A small masked spectrogram model, trained from scratch.
Model: 1.97M parameters, log mel input, arch xception, norm batchnorm, depths [2, 5, 2], widths [128, 256, 512].
Training: muon at rate 0.012, 11700 steps, batches of 256.
Data: trained on single English nouns, adjectives and verbs, spoken by a formant synthesiser in many voices, 78125 training examples.
Rows from block 2 of a small masked spectrogram model, named by matrix and row number. Rows with one number belong to one channel. Each number is 50 + 10 x the weight over its row's rms, rounded and kept within 0 to 99. All counts start at 0. After the name is the row's rms in percent of the matrix's.
Before each channel's rows are labels from the 100 clips, of 14848, where the channel reaches its highest value: "responds to" is what is common among them. Only what is clearly more common there than usual is listed. The data: single English nouns, adjectives and verbs, spoken by a formant synthesiser in many voices. In brackets: how many of the 100, against the usual share in percent.
# convs1: first pointwise conv (model.blocks.2.convs.1.weight, 256x128x1x1), inputs 0-127
# convs3: second pointwise conv (model.blocks.2.convs.3.weight, 256x256x1x1, transposed), outputs 0-85

responds to: /t/ (57 vs 27.9); rumble (45 vs 12.1); /eɪ/ (27 vs 8.7)
convs1.176 090:52 48 46 40 56 43 48 40 54 41 63 43 56 40 49 56 52 54 45 56 59 52 54 61 52 66 45 50 54 70 43 58 41 42 61 37 49 57 60 54 46 55 50 37 44 53 58 40 51 60 40 57 60 53 57 49 73 47 45 46 46 42 48 39 50 46 68 36 56 42 59 34 60 45 54 67 51 58 41 48 50 52 41 28 55 56 43 47 46 52 28 25 63 32 59 58 21 51 44 70 56 52 49 45 55 42 53 59 68 48 59 41 35 27 53 58 45 48 72 48 67 78 44 54 60 56 43 57
convs3.176 095:48 53 38 55 58 39 41 62 47 63 45 60 48 47 28 36 56 49 69 33 48 43 52 38 58 58 64 45 51 35 59 54 52 49 42 49 47 31 63 33 49 18 40 48 59 55 42 39 54 53 57 43 50 45 41 48 51 57 58 39 56 69 56 41 61 67 63 52 39 67 41 27 59 55 56 42 57 53 77 51 42 48 49 49 65 53

responds to: clipping (38 vs 8.2); thin (high-pass) (32 vs 11.6)
convs1.142 090:41 57 71 45 48 52 48 65 55 51 47 61 54 37 51 47 46 53 59 44 49 65 41 38 39 55 50 59 49 22 42 60 27 50 45 60 56 53 54 59 68 37 63 48 54 47 52 63 54 41 46 56 41 49 39 49 32 33 51 50 47 56 58 38 55 45 56 76 54 36 55 57 49 58 52 47 61 49 54 38 65 58 46 63 58 24 53 28 49 57 51 41 37 51 55 34 35 37 33 28 55 53 51 69 30 45 47 46 58 46 54 37 57 60 56 41 60 48 52 56 43 33 53 55 35 47 45 55
convs3.142 095:36 57 53 49 53 44 46 44 41 52 47 66 81 49 41 51 41 52 69 57 51 44 64 47 44 35 58 59 54 47 46 56 36 46 53 58 53 71 68 49 44 38 38 36 41 41 54 76 41 35 32 50 37 51 54 56 41 55 44 48 68 60 63 53 43 44 63 48 49 66 52 50 47 58 49 39 63 53 52 38 46 44 46 53 71 58

responds to: /t/ (63 vs 27.9); clipping (57 vs 8.2); /w/ (25 vs 7.7)
convs1.38 133:72 52 57 54 48 51 51 62 32 39 69 35 67 45 29 52 50 42 51 40 73 51 50 48 30 44 32 51 51 47 39 56 47 60 45 66 51 38 43 57 49 61 48 65 68 54 48 47 45 48 47 40 48 49 35 47 41 43 35 54 48 53 52 58 80 49 62 76 45 46 49 52 58 62 41 56 40 72 51 26 49 61 54 50 50 37 60 52 50 47 55 49 46 47 55 47 50 39 53 65 71 49 58 57 49 40 56 47 72 46 48 55 50 33 51 47 65 43 50 57 56 65 57 50 38 52 46 44
convs3.38 120:66 46 43 63 78 66 69 67 49 28 66 42 48 35 51 68 49 47 53 44 53 35 56 64 67 51 55 47 44 41 51 42 92 44 44 54 62 48 53 63 39 54 57 41 58 39 39 52 46 56 36 51 52 48 46 60 70 44 72 49 46 51 53 48 40 29 50 61 43 53 49 48 58 50 33 59 45 46 51 42 64 51 48 39 58 53

responds to: /s/ (64 vs 20.4); clipping (34 vs 8.2)
convs1.18 104:26 60 49 51 51 47 41 61 44 53 40 53 51 52 44 45 51 28 38 52 64 55 63 45 49 35 64 58 56 49 42 47 53 59 55 56 45 41 61 37 42 32 68 56 55 36 30 49 48 66 49 44 52 43 61 43 55 58 40 56 45 51 59 54 63 47 31 63 66 51 60 39 49 48 47 49 45 60 47 51 48 47 61 54 51 44 30 50 56 55 39 38 44 52 40 52 61 49 28 23 62 50 62 46 58 45 58 71 46 56 33 29 61 42 45 45 38 47 54 65 72 44 40 44 65 43 36 64
convs3.18 100:54 34 30 45 57 49 60 49 48 52 45 31 41 41 23 78 52 52 57 50 52 62 65 53 40 46 56 66 49 61 41 56 51 48 42 48 63 63 39 33 48 51 38 58 52 54 43 45 39 34 50 53 64 55 61 47 60 50 40 54 70 55 53 44 49 56 36 44 49 49 43 41 53 56 69 46 33 34 62 43 34 48 51 46 52 43

responds to: clipping (62 vs 8.2); white noise (36 vs 12.4)
convs1.33 095:53 52 56 60 54 43 45 37 48 56 54 65 80 50 46 67 56 59 49 49 46 50 52 62 62 51 30 51 63 57 46 43 53 45 46 54 51 65 59 80 41 45 46 44 54 59 08 42 50 59 38 52 39 48 47 51 64 54 46 60 39 42 54 44 43 76 58 41 57 48 60 60 57 54 45 50 56 50 40 58 49 57 75 64 56 40 46 40 34 53 63 37 42 46 41 34 59 50 41 57 44 41 59 54 50 46 49 43 42 49 65 41 59 53 49 41 55 64 53 59 57 46 45 56 41 44 42 36
convs3.33 090:50 34 66 58 52 46 40 55 55 40 42 43 53 31 74 56 50 55 53 55 60 56 56 31 51 53 76 62 67 46 48 35 44 55 35 60 56 65 52 47 51 32 58 52 47 54 55 48 42 37 32 55 44 43 38 56 49 57 55 51 66 55 44 54 55 46 46 56 56 45 51 69 46 44 47 52 38 36 54 49 51 61 52 21 45 39

responds to: clipping (47 vs 8.2); pink noise (41 vs 12.1); rumble (39 vs 12.1)
convs1.198 105:46 38 42 42 54 42 49 49 41 48 54 47 25 63 43 47 37 36 49 40 43 41 58 55 46 49 45 36 51 53 38 41 50 54 55 52 54 66 53 50 52 45 42 50 61 47 42 47 57 42 48 51 50 46 53 53 56 53 51 49 56 45 40 71 62 58 31 52 56 50 79 62 51 44 72 47 60 63 63 37 51 49 65 63 52 43 38 31 39 40 70 51 51 45 43 46 58 52 37 33 43 43 65 55 51 49 33 51 74 68 28 43 35 44 49 49 50 42 48 65 69 60 32 44 50 31 37 48
convs3.198 107:47 82 51 35 47 37 48 50 55 52 61 70 58 49 42 31 41 55 47 55 61 55 49 68 48 52 45 57 43 45 45 55 44 66 41 49 30 54 47 49 54 45 43 29 34 49 50 50 47 53 58 42 72 42 43 40 60 46 41 53 54 49 55 56 46 60 47 43 73 54 45 42 43 53 44 60 53 66 47 38 58 51 50 33 56 60

responds to: voice: low voice (56 vs 24.5); clipping (38 vs 8.2); rumble (29 vs 12.1)
convs1.159 096:47 67 51 47 37 58 49 53 56 42 48 61 55 61 50 62 50 64 37 35 40 60 56 56 47 53 40 56 34 67 49 43 47 51 48 49 46 50 65 45 50 44 46 56 62 53 56 49 55 75 50 68 38 55 62 67 38 61 39 61 50 71 40 44 31 57 22 50 43 52 32 51 58 41 55 48 58 41 36 50 47 56 61 54 48 41 46 38 47 52 50 35 65 30 48 51 24 49 51 56 64 51 57 65 26 43 54 60 54 62 42 45 46 49 53 39 72 57 49 47 42 70 49 60 46 57 44 45
convs3.159 106:44 45 58 35 63 66 31 44 54 36 22 40 51 39 49 63 40 61 53 46 54 41 40 53 38 22 54 42 52 51 57 47 33 60 43 40 39 47 50 58 70 34 43 39 49 43 45 73 37 65 40 61 47 60 46 51 58 40 46 50 78 57 48 73 59 34 52 63 38 47 59 32 40 53 48 40 56 55 46 47 47 57 36 63 45 31

responds to: /t/ (72 vs 27.9); clipping (28 vs 8.2)
convs1.131 109:70 48 69 55 57 24 25 50 64 45 36 36 56 55 49 41 53 52 53 44 50 38 47 61 50 49 55 46 43 60 62 53 69 63 55 43 34 67 43 50 39 47 64 53 52 67 48 54 59 39 43 61 38 45 50 46 61 63 39 47 45 48 57 62 51 41 33 49 65 68 37 75 57 46 32 45 47 74 54 38 48 47 44 52 60 52 52 51 48 41 47 49 44 48 57 47 34 57 28 38 49 63 54 49 54 50 57 38 50 45 51 40 65 57 47 65 49 37 52 60 37 59 55 48 63 34 49 53
convs3.131 101:59 42 57 45 55 42 49 57 62 68 43 55 44 58 41 45 57 33 39 47 47 59 50 48 39 59 60 42 46 53 33 34 45 45 35 43 54 53 45 71 70 36 60 56 57 59 37 59 54 39 62 57 46 53 56 51 49 55 39 31 44 32 45 46 55 43 70 64 54 61 63 53 36 29 47 57 32 52 60 50 46 69 62 40 70 48

responds to: voice: deep voice (53 vs 24.7); thin (high-pass) (50 vs 11.6)
convs1.49 104:46 54 32 61 45 40 50 57 34 54 58 56 39 52 21 48 42 50 52 44 80 40 44 61 34 53 54 53 55 40 36 46 54 48 33 50 54 41 57 40 28 37 51 44 61 57 49 61 53 58 41 60 43 51 49 55 59 67 56 45 49 47 44 36 40 68 40 50 61 65 50 56 52 61 33 47 55 55 60 53 53 48 66 57 51 40 34 45 45 70 57 56 47 28 41 41 59 55 61 47 70 27 66 44 32 42 59 43 48 54 48 50 55 52 52 42 57 44 56 56 65 56 58 67 49 59 52 52
convs3.49 113:25 55 58 50 34 45 28 33 51 51 53 66 48 45 55 41 54 58 44 64 48 52 39 34 54 46 76 35 36 58 52 69 54 68 68 46 35 61 84 66 55 46 48 47 56 51 44 61 46 53 57 55 47 61 45 52 46 34 53 45 54 61 46 38 49 65 48 52 57 57 65 39 58 36 52 42 72 53 48 42 49 47 42 62 41 47

responds to: voice: deep voice (58 vs 24.7); clipping (51 vs 8.2)
convs1.138 101:29 56 47 50 29 44 33 56 62 58 36 45 49 50 44 50 50 45 48 59 35 48 51 61 36 46 43 63 47 52 35 40 55 61 60 53 50 59 29 42 56 41 45 58 53 48 38 34 31 47 47 47 51 48 47 47 65 55 46 66 41 42 45 50 30 51 31 64 53 46 49 44 53 61 50 49 31 44 64 40 63 82 74 33 52 48 42 47 49 49 62 55 56 54 64 45 48 57 60 56 55 70 55 46 42 30 49 62 42 57 57 32 50 63 46 73 58 52 63 52 55 48 57 53 52 61 48 51
convs3.138 103:43 76 55 58 36 52 58 57 52 39 48 64 49 47 48 50 37 40 47 51 59 42 54 53 55 49 19 49 59 46 60 46 51 46 69 48 46 33 35 54 51 62 52 63 55 69 62 48 52 60 50 46 60 42 17 44 47 53 47 44 28 51 50 51 48 49 46 52 58 41 48 44 36 50 41 56 51 58 54 44 58 54 60 25 51 95

responds to: /t/ (69 vs 27.9); /s/ (43 vs 20.4); /eɪ/ (30 vs 8.7); clipping (25 vs 8.2)
convs1.245 094:55 48 46 53 51 55 46 61 54 36 58 48 30 64 42 52 32 63 51 48 46 42 50 60 63 40 40 35 42 56 27 45 54 46 49 45 56 40 44 50 50 50 45 48 59 55 52 59 53 62 43 56 44 41 51 46 54 59 64 30 61 53 58 78 62 42 44 47 48 40 57 61 59 29 60 47 51 57 58 51 59 46 30 54 46 31 47 55 43 54 60 57 74 43 70 52 62 55 46 45 82 53 60 58 63 45 53 39 50 47 57 67 58 61 53 44 44 56 37 57 37 54 31 66 62 58 41 59
convs3.245 094:45 62 61 37 62 49 48 40 58 52 52 51 52 63 35 42 64 54 49 56 48 51 44 54 40 61 24 51 46 45 58 47 56 48 52 49 58 27 32 55 55 37 53 59 47 55 52 33 45 60 49 45 60 54 43 38 52 59 61 45 35 47 41 44 57 30 59 47 44 46 53 62 40 51 58 53 50 71 53 40 41 56 49 56 54 88

responds to: /s/ (43 vs 20.4)
convs1.144 102:51 67 48 32 54 55 55 41 51 44 58 58 53 53 45 59 72 60 54 43 57 43 63 29 53 56 56 61 44 74 43 60 56 65 49 55 50 63 57 45 58 54 51 51 53 49 47 46 45 38 42 54 72 48 55 56 58 58 73 70 38 55 54 64 47 52 57 48 56 84 44 58 48 27 67 50 36 54 51 51 61 43 48 64 51 45 52 48 54 48 53 44 51 54 43 50 31 60 48 35 53 47 54 48 51 66 40 58 45 48 50 45 65 57 49 35 48 50 83 45 49 47 46 63 59 58 41 65
convs3.144 087:52 65 59 45 43 50 51 44 51 40 52 41 44 40 46 55 47 26 61 64 46 56 54 41 32 48 38 59 61 58 29 47 46 45 59 48 49 51 40 55 34 48 47 52 50 48 60 48 49 51 57 47 55 41 50 63 47 51 36 29 31 26 52 44 41 36 52 33 51 55 58 36 57 40 48 55 63 39 43 41 50 71 49 58 57 53

responds to: voice: low voice (86 vs 24.5)
convs1.106 101:45 50 53 45 54 47 51 55 55 47 57 45 63 33 51 49 53 43 54 31 54 55 52 53 50 56 54 52 55 61 67 53 29 40 45 51 50 24 51 34 79 38 31 57 56 36 31 55 48 55 49 47 46 45 55 47 19 49 59 67 51 46 47 55 47 47 37 49 60 42 46 50 51 66 55 34 30 48 42 54 50 50 40 42 53 44 44 61 61 33 30 63 63 54 57 53 61 53 62 52 43 55 40 59 45 59 41 49 39 76 59 55 45 58 63 58 46 53 53 48 77 62 50 63 49 49 47 43
convs3.106 105:45 57 56 64 61 47 54 55 53 60 42 63 56 50 50 27 42 52 57 44 54 43 18 51 43 50 32 42 50 51 45 51 49 45 33 37 55 36 63 60 59 58 36 54 60 48 50 59 56 50 42 54 59 50 46 66 47 50 60 40 32 61 59 42 54 40 60 51 59 50 54 45 50 56 55 48 65 57 44 51 51 34 51 52 57 52

responds to: clipping (62 vs 8.2); /i/ (25 vs 8.4)
convs1.236 094:57 56 49 50 35 45 44 34 51 46 39 59 57 67 58 26 48 38 46 48 36 52 62 55 41 39 44 42 57 54 55 48 42 39 39 58 45 58 74 55 71 65 50 42 50 55 42 47 46 52 46 58 38 40 56 43 56 60 46 57 51 45 45 57 42 69 55 40 52 53 46 41 59 63 23 37 41 67 39 45 46 63 62 53 59 45 51 43 41 51 43 53 77 51 54 43 44 59 30 49 58 45 64 45 43 49 45 65 53 52 48 36 73 54 50 55 34 46 56 45 42 17 57 61 49 40 51 43
convs3.236 088:54 48 32 58 49 37 30 49 68 49 39 36 33 43 40 44 45 55 46 54 48 65 53 31 67 56 40 50 45 53 43 57 48 51 33 50 45 41 38 58 68 56 51 42 57 43 41 54 51 25 54 46 66 52 80 55 46 52 61 60 62 52 52 50 48 43 60 44 55 56 47 34 54 35 37 52 56 37 55 52 48 61 60 53 53 72

responds to: voice: deep voice (96 vs 24.7)
convs1.111 115:47 48 52 51 48 57 44 67 49 49 52 56 53 49 55 61 54 56 44 41 60 48 40 48 58 44 66 77 33 51 46 55 53 41 51 43 46 51 52 48 58 33 56 53 57 70 48 50 50 44 49 36 48 55 63 41 47 46 48 48 47 52 46 63 54 62 48 58 35 51 56 29 57 55 49 99 47 43 60 53 59 54 41 64 58 56 49 31 46 51 37 56 51 56 59 47 33 45 45 51 54 43 47 55 52 48 40 64 54 42 84 59 43 54 55 55 45 40 52 31 44 60 53 45 46 61 42 57
convs3.111 103:70 59 61 43 51 51 36 61 45 51 44 39 50 46 42 68 49 37 47 49 35 33 58 45 41 40 58 60 51 47 50 42 48 50 57 46 55 58 70 58 58 49 07 52 65 58 63 49 56 40 46 55 42 47 45 40 54 49 40 51 53 50 50 45 52 54 53 58 46 42 48 49 59 51 56 38 52 62 45 50 55 41 53 46 62 41

responds to: clipping (38 vs 8.2); /p/ (27 vs 10)
convs1.83 106:46 48 46 41 33 50 57 60 48 51 52 70 56 40 38 61 63 36 41 33 39 50 45 50 41 59 64 59 74 25 40 59 50 56 53 40 61 46 46 45 57 48 59 55 54 53 17 34 53 45 47 60 54 46 45 63 57 66 54 58 44 70 51 46 46 35 49 45 40 47 68 46 45 42 46 52 60 56 45 55 61 45 46 52 49 36 50 49 62 42 57 55 60 48 72 52 34 43 55 48 50 53 73 55 52 56 56 36 54 38 39 48 67 36 68 56 58 66 59 55 38 53 52 62 40 40 42 42
convs3.83 105:40 62 56 54 56 57 53 39 57 59 43 55 56 53 62 47 34 64 57 67 57 56 80 45 48 36 53 46 51 58 59 30 43 63 74 49 42 61 49 54 55 44 46 57 39 50 49 56 48 58 66 53 52 43 51 50 46 53 42 34 37 69 35 45 61 54 60 56 49 59 57 53 68 48 43 48 65 64 47 31 50 52 67 32 47 57

responds to: reverberation (60 vs 35.6); clipping (41 vs 8.2)
convs1.114 103:43 46 38 51 43 88 45 34 37 49 43 55 48 52 57 70 24 46 51 44 45 72 47 36 53 59 56 57 47 64 55 55 38 53 57 36 59 58 45 53 53 48 32 54 54 49 40 41 46 58 70 61 61 56 51 53 48 24 44 36 50 59 65 47 42 39 48 52 52 60 51 51 37 40 50 55 47 55 59 56 60 34 42 61 43 53 32 44 38 51 53 49 56 49 38 46 53 26 27 44 39 52 49 57 45 66 47 57 68 50 52 42 40 42 47 54 66 49 53 58 44 65 46 51 39 44 43 47
convs3.114 096:33 55 68 49 38 49 34 49 47 54 50 40 64 45 31 52 49 70 73 58 54 42 58 61 50 49 53 60 52 48 77 49 38 61 50 48 47 52 56 31 49 55 52 59 47 41 57 54 45 56 51 47 45 56 45 47 55 71 49 71 44 47 53 40 34 43 45 54 51 52 50 40 60 56 53 53 69 41 47 52 40 35 45 40 46 44

responds to: /t/ (56 vs 27.9)
convs1.21 102:59 51 34 42 54 54 31 36 35 32 48 68 43 45 25 36 46 60 48 36 59 41 54 55 60 37 32 52 64 47 50 37 50 44 63 66 39 44 44 44 40 54 62 50 51 35 66 50 43 54 47 52 41 44 48 48 48 50 74 42 33 48 41 38 56 53 61 52 48 50 46 70 60 52 56 45 49 43 42 42 33 35 40 48 42 52 43 45 51 66 47 37 46 17 46 52 57 53 38 59 59 52 64 45 47 60 51 44 72 58 55 39 29 45 53 37 58 44 42 63 49 51 43 52 48 55 44 45
convs3.21 101:59 55 47 50 61 52 54 54 55 45 47 50 46 42 53 44 56 33 41 41 50 63 52 57 59 55 38 35 37 41 44 44 52 53 41 30 73 52 59 61 56 43 46 39 58 56 56 76 46 63 63 44 58 50 40 60 56 51 47 52 48 58 52 31 69 58 56 51 44 60 49 21 61 51 28 51 59 48 65 64 56 61 72 47 55 35

responds to: /t/ (56 vs 27.9); /s/ (50 vs 20.4); clipping (27 vs 8.2); /eɪ/ (25 vs 8.7)
convs1.73 112:55 37 59 47 64 32 55 44 58 40 53 40 48 50 59 59 68 54 53 47 54 63 53 89 57 49 53 44 44 47 48 46 53 69 44 44 30 55 63 57 53 57 56 42 63 54 50 55 52 49 56 53 62 62 56 48 57 47 59 39 29 38 79 71 53 51 52 42 49 39 58 56 41 40 55 46 41 92 55 50 64 46 45 57 62 40 58 64 45 46 50 45 68 53 46 51 55 54 48 36 51 55 55 52 47 27 44 49 63 44 54 46 37 54 49 61 54 50 48 54 57 57 45 57 47 52 45 43
convs3.73 104:57 46 68 46 58 51 65 53 43 28 35 48 49 50 52 51 42 35 44 79 55 59 46 52 58 51 56 42 61 58 23 44 60 53 45 56 42 42 39 66 38 49 51 59 60 58 45 63 58 53 51 58 58 58 45 45 52 52 44 30 45 69 43 39 58 79 52 47 65 37 65 49 45 65 73 71 40 52 33 66 55 62 45 44 48 63

responds to: /s/ (80 vs 20.4); clipping (36 vs 8.2); thin (high-pass) (33 vs 11.6)
convs1.129 098:52 46 55 43 86 39 33 47 48 41 62 66 49 52 50 83 56 48 44 44 39 51 48 49 54 61 45 47 50 39 49 20 42 32 47 76 54 34 63 55 39 39 53 63 57 47 43 56 53 62 40 57 42 48 58 44 55 56 53 51 43 42 48 57 51 55 64 70 61 46 49 55 46 68 54 48 55 44 43 52 32 51 44 50 39 49 61 59 61 56 60 50 60 54 39 52 58 57 40 49 42 35 65 46 63 44 41 45 43 48 43 64 71 44 57 42 62 40 60 61 43 59 51 51 51 61 49 41
convs3.129 108:52 66 56 60 37 59 48 49 64 58 52 79 54 53 64 24 58 66 54 51 46 51 48 59 47 63 39 62 56 47 49 47 56 53 59 43 42 58 54 43 50 54 50 47 41 48 53 51 46 49 56 59 28 41 23 47 51 45 50 36 57 58 40 52 53 43 50 56 63 55 49 67 39 45 46 36 75 55 48 54 52 50 61 25 43 66

responds to: voice: low voice (89 vs 24.5); clipping (37 vs 8.2)
convs1.215 108:58 56 42 39 53 51 61 30 43 54 50 49 57 70 52 34 52 42 46 33 58 55 60 51 39 47 53 67 49 52 62 53 42 37 48 62 51 38 46 41 53 50 59 41 52 78 45 53 49 50 45 48 51 72 47 37 67 61 48 47 54 47 32 54 62 52 66 58 57 61 49 71 50 52 54 47 46 55 51 40 45 57 44 53 57 33 33 46 57 39 73 42 54 27 60 47 49 42 46 47 53 52 44 44 47 49 49 53 48 81 73 60 53 41 42 49 53 51 51 51 72 70 52 58 39 66 64 56
convs3.215 111:51 51 65 50 51 47 38 60 63 50 37 64 53 59 50 68 53 48 57 56 53 52 54 49 56 37 51 26 52 64 56 57 58 78 47 46 55 41 51 58 74 55 80 48 57 40 64 58 62 59 56 52 53 49 53 47 66 29 50 60 43 64 44 38 62 57 39 60 56 69 61 62 52 49 46 45 50 39 59 69 54 66 45 34 51 47

responds to: reverberation (95 vs 35.6); voice: deep voice (69 vs 24.7)
convs1.247 093:48 35 44 50 57 48 67 64 44 44 65 50 54 58 48 53 57 39 49 37 53 46 50 49 46 48 32 80 50 59 55 66 28 66 53 44 51 48 54 57 45 42 61 52 53 44 51 50 55 53 46 50 33 46 44 56 39 49 39 55 37 46 47 55 51 42 46 48 53 46 63 68 59 52 49 44 51 64 64 31 35 54 56 58 58 62 50 44 59 51 51 41 37 48 41 45 51 41 35 48 48 41 39 38 50 42 36 47 48 66 57 36 58 48 69 24 26 49 46 58 51 58 63 32 32 23 37 41
convs3.247 093:67 59 44 44 64 62 83 54 46 59 41 41 63 53 38 62 66 57 35 56 54 34 49 62 50 51 45 49 44 42 63 55 60 57 51 69 63 50 43 56 51 46 44 46 49 48 60 65 42 57 54 47 45 49 44 31 43 46 64 65 53 37 44 59 49 71 42 44 25 39 64 55 50 68 59 44 49 56 65 47 70 54 46 41 62 63

responds to: /t/ (56 vs 27.9)
convs1.72 080:40 48 44 45 53 59 57 56 44 45 47 46 50 46 55 60 52 40 57 57 63 38 71 41 51 49 61 56 26 38 47 68 44 49 56 27 42 60 50 48 40 56 54 45 41 36 60 57 56 76 43 39 64 56 57 55 55 27 62 53 43 41 48 41 49 45 39 33 45 72 42 50 58 46 46 48 53 55 43 47 52 51 36 44 72 40 33 69 45 40 38 48 60 55 50 52 65 53 52 42 43 43 49 45 29 42 42 73 44 41 44 68 49 52 39 41 54 62 48 39 45 58 42 52 34 68 36 45
convs3.72 105:51 42 71 44 38 55 47 31 32 67 55 40 49 62 54 46 79 50 43 36 35 48 39 55 45 42 55 67 51 62 52 58 43 82 62 66 50 71 33 62 47 63 59 44 65 36 64 59 49 46 41 50 41 36 44 36 60 51 41 59 55 36 49 46 58 49 37 49 53 53 42 42 40 45 54 47 56 46 60 44 43 47 50 45 48 51

responds to: voice: low voice (75 vs 24.5); clipping (26 vs 8.2)
convs1.217 107:43 67 37 65 50 42 56 52 43 58 45 41 28 53 58 49 48 40 58 46 13 50 48 48 64 55 44 45 62 62 48 51 36 58 53 66 52 57 49 58 51 69 50 37 58 76 41 40 52 50 42 50 44 59 50 53 66 45 57 48 41 42 60 38 45 66 48 43 84 53 56 54 56 53 53 50 58 55 39 57 45 44 58 49 59 41 41 67 55 27 56 30 51 48 43 56 47 46 43 43 58 44 52 40 51 46 50 50 53 38 43 44 43 61 40 52 56 37 50 73 45 63 54 53 51 39 30 42
convs3.217 126:42 27 47 45 45 66 40 44 40 54 48 31 52 46 44 51 46 50 44 56 51 54 61 44 50 37 36 49 44 53 46 40 26 44 30 45 37 33 28 54 52 47 60 53 57 45 40 46 57 63 32 50 57 48 60 47 55 43 40 47 50 50 44 51 58 54 45 41 52 41 66 56 44 57 40 71 47 40 53 52 39 62 25 49 33 54

responds to: /s/ (46 vs 20.4); clipping (33 vs 8.2)
convs1.5 125:61 50 49 64 49 70 54 28 40 56 51 61 46 50 49 59 44 56 43 39 44 60 59 68 69 38 53 45 42 47 33 48 45 51 54 45 47 54 57 55 60 52 36 49 48 43 46 53 45 64 67 66 44 60 65 35 38 36 40 33 36 42 42 49 67 51 58 46 46 43 52 55 51 55 31 52 62 51 47 57 45 37 29 53 57 41 59 52 23 59 53 52 69 51 52 57 49 46 19 34 47 31 54 64 57 49 38 51 60 44 55 51 53 37 45 50 73 59 53 52 45 52 63 59 51 57 40 44
convs3.5 105:58 71 46 54 62 57 53 40 52 52 47 62 51 40 53 68 56 52 45 69 51 39 56 54 56 56 49 37 40 40 42 60 60 53 59 61 51 49 54 43 50 58 57 59 46 38 64 45 51 52 48 44 58 53 51 41 58 46 70 36 57 34 54 55 46 64 47 59 49 62 40 48 55 58 70 39 39 56 58 35 52 49 70 61 51 56

responds to: voice: low voice (67 vs 24.5)
convs1.153 100:62 52 52 53 54 66 52 45 37 55 52 46 44 58 50 47 52 67 54 60 35 62 19 59 41 57 60 55 62 53 68 31 62 68 52 48 50 44 63 56 38 58 50 65 38 46 54 45 41 47 61 55 54 43 54 41 46 48 51 38 58 36 58 35 48 67 55 55 43 61 46 46 54 51 51 40 43 43 61 47 67 49 53 54 49 41 54 45 55 55 58 57 41 51 60 56 57 54 50 26 58 39 63 79 50 67 49 54 44 46 43 39 48 69 49 36 32 41 47 39 67 64 57 45 52 30 41 31
convs3.153 088:26 37 32 58 48 37 56 62 51 46 51 47 42 54 45 52 67 56 64 49 42 21 33 53 37 55 58 54 57 59 45 45 31 42 68 62 45 40 50 48 44 42 52 58 53 60 36 42 49 48 47 49 38 50 41 30 43 64 31 43 32 50 51 46 46 66 52 55 40 43 54 62 52 42 42 53 34 48 41 40 42 58 48 47 49 42

responds to: voice: low voice (52 vs 24.5); mains hum (36 vs 12.6)
convs1.121 098:74 33 41 45 62 48 42 67 40 32 64 48 49 59 36 50 38 52 66 54 43 52 61 45 42 42 38 57 44 46 55 57 59 48 47 48 52 57 51 62 45 44 58 61 37 64 36 44 59 45 50 39 60 55 51 65 44 44 44 48 39 45 37 55 47 56 37 61 31 55 50 36 42 47 61 28 43 50 55 39 51 48 37 59 48 44 62 54 56 50 47 64 51 33 34 46 48 40 42 61 33 38 22 71 44 44 37 70 48 41 31 37 52 57 44 56 58 55 61 45 55 57 53 49 68 40 55 54
convs3.121 101:43 61 63 42 60 33 74 39 45 35 45 60 47 45 53 62 61 53 54 52 52 43 46 36 47 46 50 57 50 70 53 47 51 41 61 59 70 47 51 48 62 45 35 43 44 40 39 28 53 55 41 22 38 35 49 63 57 56 76 46 53 49 49 47 52 58 73 44 54 69 57 36 47 46 47 44 47 49 39 43 39 41 57 50 55 51

responds to: clipping (25 vs 8.2)
convs1.82 106:54 60 47 48 54 49 57 47 53 51 71 40 59 44 47 69 55 41 55 61 45 53 54 36 50 48 51 48 34 37 33 30 25 63 42 46 66 60 51 53 47 38 52 34 45 54 22 47 42 51 40 58 52 45 51 39 52 62 48 42 77 55 61 66 34 53 44 55 46 52 59 44 45 43 42 60 36 51 65 36 56 66 62 50 44 43 35 44 50 51 63 41 65 54 39 34 58 57 45 38 38 53 63 47 59 40 47 54 45 47 46 37 56 47 36 59 50 54 50 41 63 64 40 36 74 43 52 59
convs3.82 102:53 32 56 49 52 43 55 50 53 49 72 49 42 44 49 45 61 50 67 75 55 46 49 41 49 36 28 43 49 60 61 38 54 49 69 62 48 56 40 49 43 47 51 64 33 35 52 37 66 48 52 55 63 71 65 44 53 56 59 54 42 64 69 37 46 43 52 25 36 53 58 40 57 53 56 48 57 48 44 52 53 60 63 62 43 45

responds to: voice: deep voice (51 vs 24.7); voice: low voice (49 vs 24.5)
convs1.4 093:35 70 53 68 40 52 58 53 66 51 43 50 48 64 49 57 40 43 57 48 40 38 42 51 34 58 64 56 40 51 54 54 61 43 53 44 44 57 47 50 55 43 71 77 50 54 46 61 53 51 63 56 78 61 38 32 60 59 51 49 48 54 43 56 44 80 49 59 56 42 60 50 45 33 56 62 38 39 50 64 64 37 41 66 53 43 46 48 60 70 53 58 49 39 57 47 41 47 50 56 41 55 61 67 54 55 49 56 38 58 59 54 55 47 58 57 46 58 42 39 58 34 39 60 60 55 53 72
convs3.4 098:60 49 55 75 49 51 45 58 53 39 50 56 40 44 35 65 49 45 50 48 58 44 58 61 54 52 53 46 44 53 52 57 67 46 44 66 67 56 44 61 58 55 73 64 69 23 55 66 63 35 45 41 39 52 39 58 30 46 48 48 58 40 54 59 51 38 51 71 59 63 46 46 52 56 55 45 50 42 55 47 70 49 40 36 56 50